config.toml
dataset = "rendered made-up planets"
encoder_qk_norm = false
encoder_inner_norm = false
encoder_patch_size = [2, 2]
residual_init = "scaled_by_depth"
nesterov = true
weight_decay = 0.02
Rows from block 6 of the encoder of a small masked image model, named by matrix and row number. Rows with one number belong to one neuron. Each number is 128 + 32 x the weight over its row's rms, rounded and kept within 0 to 255. All counts start at 0. Numbers have three digits each.
After each neuron's rows are labels from the 100 images, of 14976, where the neuron reaches its highest value: "strongest on" is what is common among them. Only what is clearly more common there than usual is listed. The data: rendered made-up planets.
# fc1: MLP up (encoder.blocks.6.mlp.fc1.weight, 768x192), inputs 0-191
# fc2: MLP down (encoder.blocks.6.mlp.fc2.weight, 192x768, transposed), outputs 0-191

fc1.302:143143151135114189202134232135132149137127123089087134179125148130076150115079164080119084162140179140097126137085125171106143130124104131101124056134089169124166148066172120114126121141166167056103172122138209154102188140117146095066101128109091161058105102141083109096093123128151098123200207136154140142123129139130158141124075092109130052092131109094109131157109175165089129157132142134114133082144144101148084149137124130136132146120095099091138115138101111168118115112188157074140127165119105177114128068182168181114090094129152122144139108127168130118146141165170058151
fc2.302:119116111094111111081127118131112135114102098141114097085148147145167079110128038205187144131132102134116090157118138151124097130110122133179114129114164052074126172113116184147125116111118135143156135152102092094126063114154178149120158124178182094173156122148122185119141122110110114125070098135129109119127142101141113122129125157161100183135188120140182132109138141081129119119186207133122113128100081181118145113115137156162156095151178159168112137073164122102162106137111119148092134107145149074029210198101108048189151144075098134113135182160144052155127121130090114145
strongest on: ocean world

fc1.684:110109117125138129192208127077154143094145160126068099149154169126160127156183126134111153085112135131094172166153116109126121169158165118160137111120117129067093161099048133110146105070095155093192137125082123139091103157136162094157111106128111097084117121118113149148199061102151079115144144123071150078151093030135126168007153142179081115123115146140141112107128158164130173124136209092093156109153114137140163130170184122123127102177126162077155162074129115096152126101100103119146151091151118182085152164161116116131147086138158127122139113173156127105120175155121140106
fc2.684:153071176161161097163078179108081108123140102129191178112139154138092104135131142128122151084075088152108101127122081118103109124107115190176124104091146182118130153198164128149079111165109132182167183121175108163161159108084146172126154146149093111121105104052139125190143131113137062116156122108135123142112145116106111152137142088132145132056091102103125103134125138110088122095133123131140137118125138104079095135141157148182122185122075125138080126118122172061066205143150164105105077189170172109056118108118123084172189131150194119158085119106140145136106121186116079166
strongest on: ocean world

fc1.247:116147177156097169112128139135127146142109094094146098168119137139183147143182149149106106098095156123099126126182155115108077155082151168126143125129149074146118166117126144090131115086107123118178190112179107120143139114129185151178064107140149147104143170106076072109093117086156179135119121093059113149125156117120157169135099130194104155094136123094145033089219085156173132101102121112211113142121185073195135138155098169120144129149133136144100079094092145131106184075166123099068123149155122112121092082156116184110173161114101098148104130090092141088127156098094159184
fc2.247:069080139100123065167125166118107131121115138187128121146121161134129127103155121092138132124134078183145176138072099214162146163149083108108155109093102081183093078170121089129147151146167154155086079143129081109112180112131072151128104178114105102206154110140172144136155079140081094175144136133112086086173169185105087101107132131066096156163112185136181121153099173135115086178149084168130088072155147132110129125101157125134122139136151135105165107127123108151107091125108184145149147161139076140160193141105164102100125121121143145124178122192072091047104112147119138084
strongest on: lava world

fc1.675:118133148134073136197063104105168098159125059111110188170101178177117101116063184187113083128083182123061107123116171154156155171084129138149150085159128119122148152150219129125124096108116120103159150191142129111146097113075096130170173122145131165126135100131153067104093138072109131090138103111118107117143151189190118103177095168127128123133070094098108118087168122128166107138089126126150147154071099078142188103113187153123121122110163179119080076128180144133150152153157127145155074141141090089117157072122094169119117175138135150100132098098080156150163138097141128147
fc2.675:079130124131101145150152167098113159070134082109168075105138125116121140140143148109084122147168167098157163118205129115099097127065094142132135199145092152173120096189139109087124189136119107168080110053143096114137142120162160114143074129152119082120136102131113083186116127117105121157130081166033190119097129158162135164064149083145144118129098137164123185151145119092076161154049200115102115085102151197118188120130093161133107133109098119121134115100168161170048094118123154129156111153177147131154166150128113160157192096127169156142122117108156142096134105085124108148
strongest on: lava world

fc1.365:113115100104086133124162092132127111104080128144125133096220128099144140137084102108135127167122180144121126197129076116196073105107135109180175113120123121131180112136160139101116089094095077170148033120056085130065109177172130138123171085107168177124084106156118129149148199145123139134098089111167124159140152134130123195133176138104133151187169169108102149112157163125164079110083135118164130134132105114161186155165130154090112087150204141115127148123089081183103112120206110085144115154051089147114098141099100137133130094116107118099105156109117111130114194124135169098
fc2.365:164088140103141093117097155075176099091126160144126135172121121166117132136088120155119158200136077102146123135121136079130130122093115080075133155071195092183071125129103102132126159064091195068131184066161146135149119074071070173139111118200150078090187192135160091133080175138145138145137148112133172124110091090119131109104116165140162104132106104149134177136123161135127220150185133135137168145105183120055120125129167134123154166082071127134096147142125152116164121141141111151111154109150081088112142126113138140132160166079115183097128159126165162120114083118084089145
strongest on: lava world

fc1.274:165124120100144093114119094083159082147123127093038133099082164110121127134160055137128090129153066166152185149083119096138100095151127110118121147131165132161141150110176172090093076085094153110153176122191124158101124151091143163112115168025136096076135119095123143166088087121134108092170096111094143170158103137177112149107150138180105167137096107145056101127165146085158096177114165141138133088136162180119100080150076131133178126106162102133155119164159088153163181168072146074198139147099145131203090135145113170158161139113109149163142153134091142112102107134137135165
fc2.274:134124192188166126132141129149103136094146138147192134115077108085125141145169128124094150117105171127121083101166080199148143169140134161084166150143099146109150104176109177168170135144155100136124208151136073086131153131111148106163112149149085118191158137111082138126175179138098111138093112118108154118125132134098156134120129161084135118165087130093171158094150091157118155080206113148138123164088121098136133104115154116135100128131071112097065150103076144077077095228139064154076169121142054092088123106160150136117115092154170097139132084115179107140067110186101105083
strongest on: ocean world

fc1.593:140174093112140175138163133173126164116210106093101086135150156156142141127157102170069159095160144158130153101081104089117103099169145175132173130078092142136161049113156161138146131105203169121128123130145127106100111148114150075083144140095139086165154108113180139112157126086115121032166154186101107176203146120160076132149089080142123103142102164158125142159112117100132127132192178176153162112164130224129161088159126092106077068112145110123112149126089134126150129127163106120109097091116088130064106108134113165124140091106153164106132097101118141079100187097129109065
fc2.593:133084195136139058124057090101149126130081188139143106172066117124138117123144172123176161132151085145143124121117174119110181180107211128137088139145165098151078085157061159079092123167065057094134126144158113122113115098119100126158117125135111160113120162098085126143155159170150112151153117119157099123138097067120195127108117110133201148128117096157099119098104160101182172112101114087166099088120124099079139117131202142097174172176124141191132164115138154098127123158095139117161188151120136091138121130112117086089148109066082123163202146122120135151098175082092158129
strongest on: ocean world